config.toml
model = "sound classifier"
hop_length = 160
targets = ["pace"]
norm = "rmsnorm"
norm_position = "pre"
activation = "gelu"
fused_qkv = false
parallel_block = false
num_experts = 16
experts_per_token = 1
subsampling = 4
optimizer = "adamw"
steps = 6300
final_lr_fraction = 0.01
weight_decay = 0.2
Rows from block 5, named by matrix and row number. Each number is 500 + 25 x the weight over its row's rms, rounded and kept within 0 to 999. All counts start at 0. Numbers have three digits each. After the name is the row's rms in percent of the matrix's.
# proj: attention output (model.blocks.5.attn.proj.weight, 384x384), inputs 192-383
proj.128 110:516463473463512544487547483456527475479455529466520535518468483535457532509479505537485496513534443501513506541455537458533455487480537465453502527522518508481536482518482493531527529458472520492503513511492488479494520478509506459476485538496527520515483486481499506528467543530457529506524464492530517493481499491464465514503503535494485499484497528486500497502483480469519485498469526507451517453538514522521527526522541539481473543483523545443508532479483448527463479503498525501517501519468519478494505496525538499496506452524493460478518542518514475486476477553498550506
proj.129 082:494497487478471499502490510502474520507534516490498479472512546514502470505491507480509510464505513503486486489515508477460517508510510492506471473481497497524483527494511496508492500481546497521486521524523486466502490505484497506486486487490503533504520519499500486472486482499498494527508508502518511523497497494503482511518502493518487501493490469525506528524489506495522506513488542473474531493539538508541553502539525554496470527482527553432540540503514438563476448511499508524542495488467511442500479513591521487481525487526441457452485534528500482513463477519477524537
proj.130 091:529512489492484509497521512480518520466484518482506521492484523511480504503480500527480470483504500527502550502500514490518497468457519484494490522500471506495522490489514510489510504497511512479504511512511514478519484464487541480520516536481485476473470529476505466526489524479480535499519495543519455544523498532500485496522490496519490487492470541509554472531474520483491476540497512487511492482510519495507529517489517485478544526478488468527494506503485500466474498514508509500487498520503484520518512474504499483509508499499509494495514509469529510501520497516511513492
proj.131 098:533491506519523486497484504497536547471486490493521521548465474483505516515476477527476454532489482512534500527486506505520486476491507507511501507521502518462495459435480525500537538471455518563500524541483464500511535490521468449458472506501546543513532479526527540475483517516470489529536468476530541477447524501458454520438539525474445462505527519461481487476520519487549488491462478511501485504497488498483453513502469471497516469507477474497496483516520517451546534513489500456514513476519511511505482496452479537505484516499522514533517510485486500482538535479511470490
proj.132 085:495500518532496489510482512464519511486473481487499508518472542489495507480494510499500474524470495468529544514473502508512502491464515517517514508492489449484495476480518537474508504489521534490524472501536552506503477524488517511561508479544459488460501504454462461502552531445505552485481519526494516496511456524510542476523474497529520507454478545505550522547521478486456524551543476554520525527477518475485467470529492518506524452536503508504486537452529477490549494472543461431556523543496545512492522543499484514456464530458509498507533479530451452536455554487480472534
proj.133 099:492492500510501493485484516511507515484531510526501478504498502497506473500510485510511498522507520511512496499501516489478504517509517514499497496503484517506485518498473511482480507510503488539508488522477486519492498535530500528501512482506520516479551485549507550525497511524498473500511509470499479460454500523507505499477534484480483470507536513489485479473523511521526529494503482443514430500453473539500458522457478422492558524480425442562485438559476556440508581554441514526444484520582429542508536460431490477570503493563575508539441501429517504467544484491548494441
proj.134 087:496488496493520513520481505503495505513495510490502506511476475503515508505506501483501523539500482475536499499503505492494473517489512482487514504527492524500494478481480522512516533482481525521447551532439434483532510481530472475436470527461570528555486492544544513452456453535495441547532492503502574492480560449453454560452529544517473473549488467488435479467470489528535496461454511463471485465529498542546521531485490525485484536488521507512503480528507504509487507533497549506488458488499472466565473478478523507514545456543480481491476555506517546464500467532534506492
proj.135 128:500520517518521480523484514500504520484481482496506498510485498470523536495499489504494466512492501489518531495479485518513511491477481521516517515501496497476481472470495528502500507513495500507498515503497512501522492499484497513505518498492500505505501510508501492504492495483491510508510493484500504497482502503490513491500490498496495494504509502505483518513518495504502507504499459569511543525482504448464472459511490537545481465555549501464513540438528466504533461454550454453553550475459558471465471565505472560439446538444481502531534470556467472533453535476447463538
proj.136 093:496480494503468508489527492475507501494489528497513509468497493530481495514482478487479494501529500477471481523472538468488476496486525494492502499501487521502525500502469476491503505495510490475501506464551526490501474487478523521530515508531473483490495502458481459508519518501489523479466500515496485525522478506494480483548478488527553520447465528518549520529495483449467509539519543524479531463528533520554538519511485575479458519504523553430514548480518430547463427506506510488555520474452498448515454504557516504489524481481429470474496527538492464482460491535495522529
proj.137 086:536497497495513494525521463497531462482469488495556564536462473517494503535451533518452513575494472514495489510460505493533470460460495479489528552530504522472533458498473522515537514483445549496530474488514524501511477495460504487509507498520511478465479513455477502527515556477482538494516492532494502515504463508490518466500475479491510533460493525515506521517536485460480487525509496490447468497486471525499468529452484484483519529508478475488511489549502509463476517516459518489486501484512488492530503496439538473529523458515537489501488529491538533492574477511530521465
proj.138 068:490524515499448471524500488497505516494476510515518528474482510509501491514493515498470539511495525492494484467530490516486515491495477506534523492502473503508503490535490503491486465530555475488496508462528479511516485512464513485510561523499503483515500524481511440468489474502453508486500481538479520522540487539492487511535456497556528540458478480534502535514458498454502512540516524515535507559512539485501490522545458517534484465518489465507527508509527525492520482499506468503528545477493524475500497521520485551473497521490465545500514470527468510480460529447490469560
proj.139 092:513474489489510519499546464464529478482496538478526541496489475531467486536460499529489491521522505501513511535480512485508465471485533462467496522527510522484540507497467509543529522493500509488470508501493490462490509471471467475466467527494503508511453487491504490502471534515488512513493471509504529525532499508491494523498496523506508519481472489487478510493491494469504486471477494533487590500510520491512522483524506564517446511513548542425561568460526420533473424468531463461579535467453536439460450524552507518461495487480451470511516496547492452521481490525463527535
proj.140 146:489537530548486461469452532530483505528534458540472479480526524465528486463523510467527530476459537499492517458541466540471534527544468547552477467461463469533469523514542476447477466538529493496516482500499519536488515511520503516510497469503503482480512485505502516517528506504524490493487516490491490499505496506522517487498492486479517505495508492493495492476507493508498534492507497496524488522481507508485480478506487471486508469498481481518498500503496511502518511500480501498497498512520497510487506503495477495505494526496526516518510472496511497517518516485491487475
proj.141 096:452504505495446489474493522504475513526531496518465456453550511510497470510538517480522527449495519510449519479527497508455530525538497495526462452466496500517478521493515464486472448522546480510512546512518480472493523494519483497499477508479495518523508473517519476497484493500482470506531472487536480494520512473464490536480511513499493480485519515490494473492496506500509491489497530481515530512553527481521537527522528519490525503478520499486530504492513486526474477511534494511505499497487525485518509486529500520503519486493456504478521508502516503476493485489513510507
proj.142 083:528516511511509480565469480501541504468471472517534498495459496460515540501459488517485476531476512506504484503481468522531502496459490516507534535551489497494508495516471550512516529489504494523488520522480479511477510513505504485498475502510535528515497474517502510530474507541477495498519486487515524475477513528510494510490523498489474494505525507500471503498520543472541507476483497525514507519484531468493477490542461502508491477537523482485516507487507490503525512497502463473513540470506536474499490526501486523474491517480473525524502488523469492526471532462486473537
proj.143 076:506502488494503499538498498511514535483470493478514478513494513508471543480490510513500489470518494514472517493495499502523481507496498512485504531507508500487521477498497480521532504490485504513500538522468456484517516480532541459485470539470509541535509497516541520486483487525474481533519474474543501470466557496450461531475552513478473457545512501470482490492494504565549464503493545458529464519519488487529503528477479456502547486453460476514465450501470557429530521549482497535459519514529485557504561487521459505509499544487511543520494486449518528480537503442537487446
proj.144 097:501503488472518533509484508495509521496470492473479536530478487482510515496498488497506465518511464537504557498499508490505511482458503506477528516528497525453485466478488545509517531481488519457516457457506557517561465545459542504543571524529422438488485553443437467512531499433498540451473528558444473552533448530536561465535461489536536520467472469543526469563529540501431517516565476501515498521502504478462482483506481489539510484510507504523488493488499512481516533457526489507497525489507535494476507520492486534487485524493479511517518495507468510511479517490477478515
proj.145 098:511502496522460491522483494507504521491468502491514492521503511498502484493502454506494482507514499497490507488532507495480502495478504524507520516495468511493482488502500501491528499510503488484538471479519559530516485502452553499518550509538480488454510533461482458496529513465490563493498497522488495528487474524501520485521499479520510500475470537511536533550511507454472512556511483536519492517483526473502491490498494486512528459521494470535472494476499517483532520478504477463508513521506506525509513522492479515464479521470500540504495486507486484517483543471479463517
proj.146 078:551469476462550502561528511488533502457443519518539503546451459511478551492474554542463484504520469517538421533456541492564471432469521466467554556526509528449566504492481530503497551479459499511489484504469517508479503505485507524497484452497487484463480493516481493536509504482525509510524538486451503506524515523561533512507493495471482510523495487484488507509525550513484481468465453539503554514473522483465480461500528514530503487524524532474501537468524462531494480436503461472525522515477528470459483508529506501460474526468485490515517466539498469538465509508460512529
proj.147 113:531487478494532519512523479476542496462464521466515547568454477524464534493465500534468454526515442480516512533464527471542483451460539494467542538513516520440517446488494528517543526467465559523481508538470494486503525485510513468489497515493515500501503493515512525469484497488483503540514479492519536498449530491451461524469522525484470467522508497468477498506509496503521481499468540455503466477523476554531541551460523489463547513442464480523465444552471536476487520524477546523451450548528437540541539451483501463534538463547521514477455532438543540443553475520536521441
proj.148 097:551483475496566521527518469471530495467475505464528536548457465501487548501457477534456451522513438481558496534450524488568451467446525499457551555526519513460540453499477536529539568464450516479495487488505517470525473474475518486508506512510469492485443547447471495492498515462493524506489519527484512536511505519505507478499479520510516507489463502490517510529506503503469499508505516470479458480524500534526523525466530490462496516481505500505501483538473519483485508535481558520479458497512478517543493469491533461527526482538497489476502534471537526484529490510548513458
proj.149 102:545482492483563525550516477476541493443452498465521521533455474497490577530451518538484453543508474479534495531453517484555483468454512473476557555552527528440525471496472561535538558471475526522479526520496484482470521511506501474504496497477524499508503473524507510481449518509493504503534507502501537484481532503476470543472508524476455487510524483507482504475488495523535484472466452543490530508479494449463461454522477509529488486551504506502488544447539480515495497453539460466548521465490548469470455549490497552433453524471494477517513485556438481556464518495449488572
proj.150 074:473505497499479504491463541533460520543509517510461478489557528507510481489557532466521508447523519513521472475542517488472530524536501510508480464476487489529461499493522479492472459508540498466513505457544489500516499471501516510532466516502484479525509501494485474500510491505527508477493491517508455504542465498478502486536465491507533531467498542510538501506492499483473487547524552476474490446545510548588554531478552550476461543475516553458497490514478469551463455546477531533487475523498476471525472483544523489518557457543482475444470566480528506444501436533523539478
proj.151 088:519483492490525512512521476496517485476474493494515525521464453507477509494480483525464498523508472474501492514486515491515471493483518488473518515536500513494508489531477501519517524465475520490490471498498519511483507516527500511498497484527504493480511490496517529476533521536485513485477506482491507460487489490518520487507530516479517499497523475485489469489499463521474526481522477450492446474468449519510462525457478434489534526475458473554444445548485587451504555524453527532418491500555464575533512456419500448582520491550554503512491513442517537460556486489554489446
proj.152 082:463491511531483502454506527481497515508538505484478488459482553496507471486512448498545475496508522537450513505515480513475491494495492511513477457474444505509496535512516473493495498531519459497499511518494525506502507509487532498522501509514500511494505492491503508504505458491492517522487480502508501496456504524486502487501496483496505506473513511492511502505502506511492507503494529489491499494537510524545525529475515509469498511482498492469534497511483461482483471516490511499525484493483485469513527491530522501511527480496487493497490500495552504469530488511510524508
proj.153 078:554472476485519508577525458475538520458449504478565504546466472506490551538467526556488454510515482488519483516471516484511476478425510491486552540561514537446531475482485548521534536463485496507472497519488478503514487504504503470508501499486490506499503502511524475464500478508510461499494505503478519488506517496505498522497528498477499476516495466514488510509487498498492523509509467561507545520466503453463489446547470529549495459530529516506506537431546488513508473453553466483534540470471545462474479547513485541445472531428474497500539467557445490554426539485465478540
proj.154 075:504486483496509525508482477491524520478491510510492502518480452497504508513475497510508506528519486520485481532472509504508465514479509483473514500549520537494508501468487503500503559444457505457536483444537521546503466534494510560543518469560489465465541516494448499510553495492546486453449515535442481511537468472506531454535486499522561524461465529501540503494509493468444514521559454501495482478492511463472474474533448478526535509513509473528470506474493526471518529502520485486497516467527544534492527508472476519480492520487562501516547506521479530501503514491504466491
proj.155 097:487502524505449490506500520524483506522517494551495458471539517502499468490557522492523523482486552509480475491552498505469519518532498510520467459482469469539494547516515472491471449523544462526508512531467462475506517494539501467466463510481534540502517500524517514500493493539473496519531471471529507463473533501480458517479532517448458470519538484484480494498514456499553503460468526482494544482533554500511546502548530540502466531488577538445547538477493462563449469486532532508543501506463514443511482496553558498489518492528470485466552524523493503512447459530485541520
proj.156 113:515488480481495529533517479488515514480470514472521494516466472511494531538488475528484473517523479478513492536484516478500464482482507483466508533527499515502522494481467509535528523478483499524487521515486488477493509489517481471476475501490538506499473494487509519520477521537483498506517495485492499478511511513521472509491514512486487496491508496488483471468484510521520500489466485552472587487514551473487499476540513556538449509523562556414565563440519430538483458454535484458581564472436526426468454541537515557440491496473455474484561499550464463527434489517466518561
proj.157 068:521470467478496517480527456475515523474494524480520504533475518519483496524474447512483485552526466481489548524509515481485486485469529500506486509513501514497505476501472482510532523480463484509507485517492505489550504513478491494493479481503503501488505490501523495487504500492482521520496491501523533522460487508505504490492534486481507483503487504511491504516535494468515518482509511479463509461503494515511522504506528503458444540466476512444522519510458452517458492514469525476503505498480468498494478490518542489501517470535500457467496541452519484496494445572494563496
proj.158 092:463491485482451525491508469488501497507521516484518526462501493507510457531494458486483552518511512450469544489506508471477507524492507489510491483503502531516493507542470461519519501488532478510483532504536460455465492488490480523479488494496537517528489449488516501498473505538482481504512460496516535500513498484497458517517478518504513535464500532513498525477468471476508481512487500531457538473490493510509497494511488529514427521530520519458541527479518449546497461507497498468536526482468501434505429523499526534467491474490463463485518518519469506520469489527487507516
proj.159 079:534509477519494501496494495500513511495480490510546543505517460494493519514512505527472488510494505497555528494500501497501480473524511504512523512494503510488512465483492479536506513502497526460512518475518522522515477515488502531496514518504516488485480517465527478520519505496486472518487509512509492522519497496519510499521488515519537516446498500534498490526492478534497543533516523449452490425539485535562521549471523509466483566466506509485518502521469489506439482564491547533478471484480490504551488463502552476535532413541504453458492546486553549459519441547563540484
proj.160 135:492531524525453475474458549536470533530521473536472460464527528472527468472540513469518533489474572525496511452553474521467541524518480539555475476457452475541452527486528494459475451535558480504522472486521520528498492526492513534527533477536479482482515508506478489525537496480520512473468517510476448491518470515525540473521479470506530508480493511503526507496519536479466526538547499492510480522485498491497474496512507486502505487502496496514503503512503508496527500501490487507492502497511493509489499505493484495508497513504505511505503481485507499506516503481497487498
proj.161 072:476493512504492502434516520532481543494525537500489478494524483504490448491538503491513516519527520510474448494529494493496484512540510506501479476443476495531501515516490465507500487521484496479526496481493496522542502497533496518492486484514502500521524491487526526532538482509520485519484497484513437481490494515523485454491519495515520500491498503486498470485548519531526511494482547457483507474553517537555545545484540536485450547460517537437516491510461476524448467531476542538500486511468498477520496474534565499512532454532470478433545547481515532448508433548525557499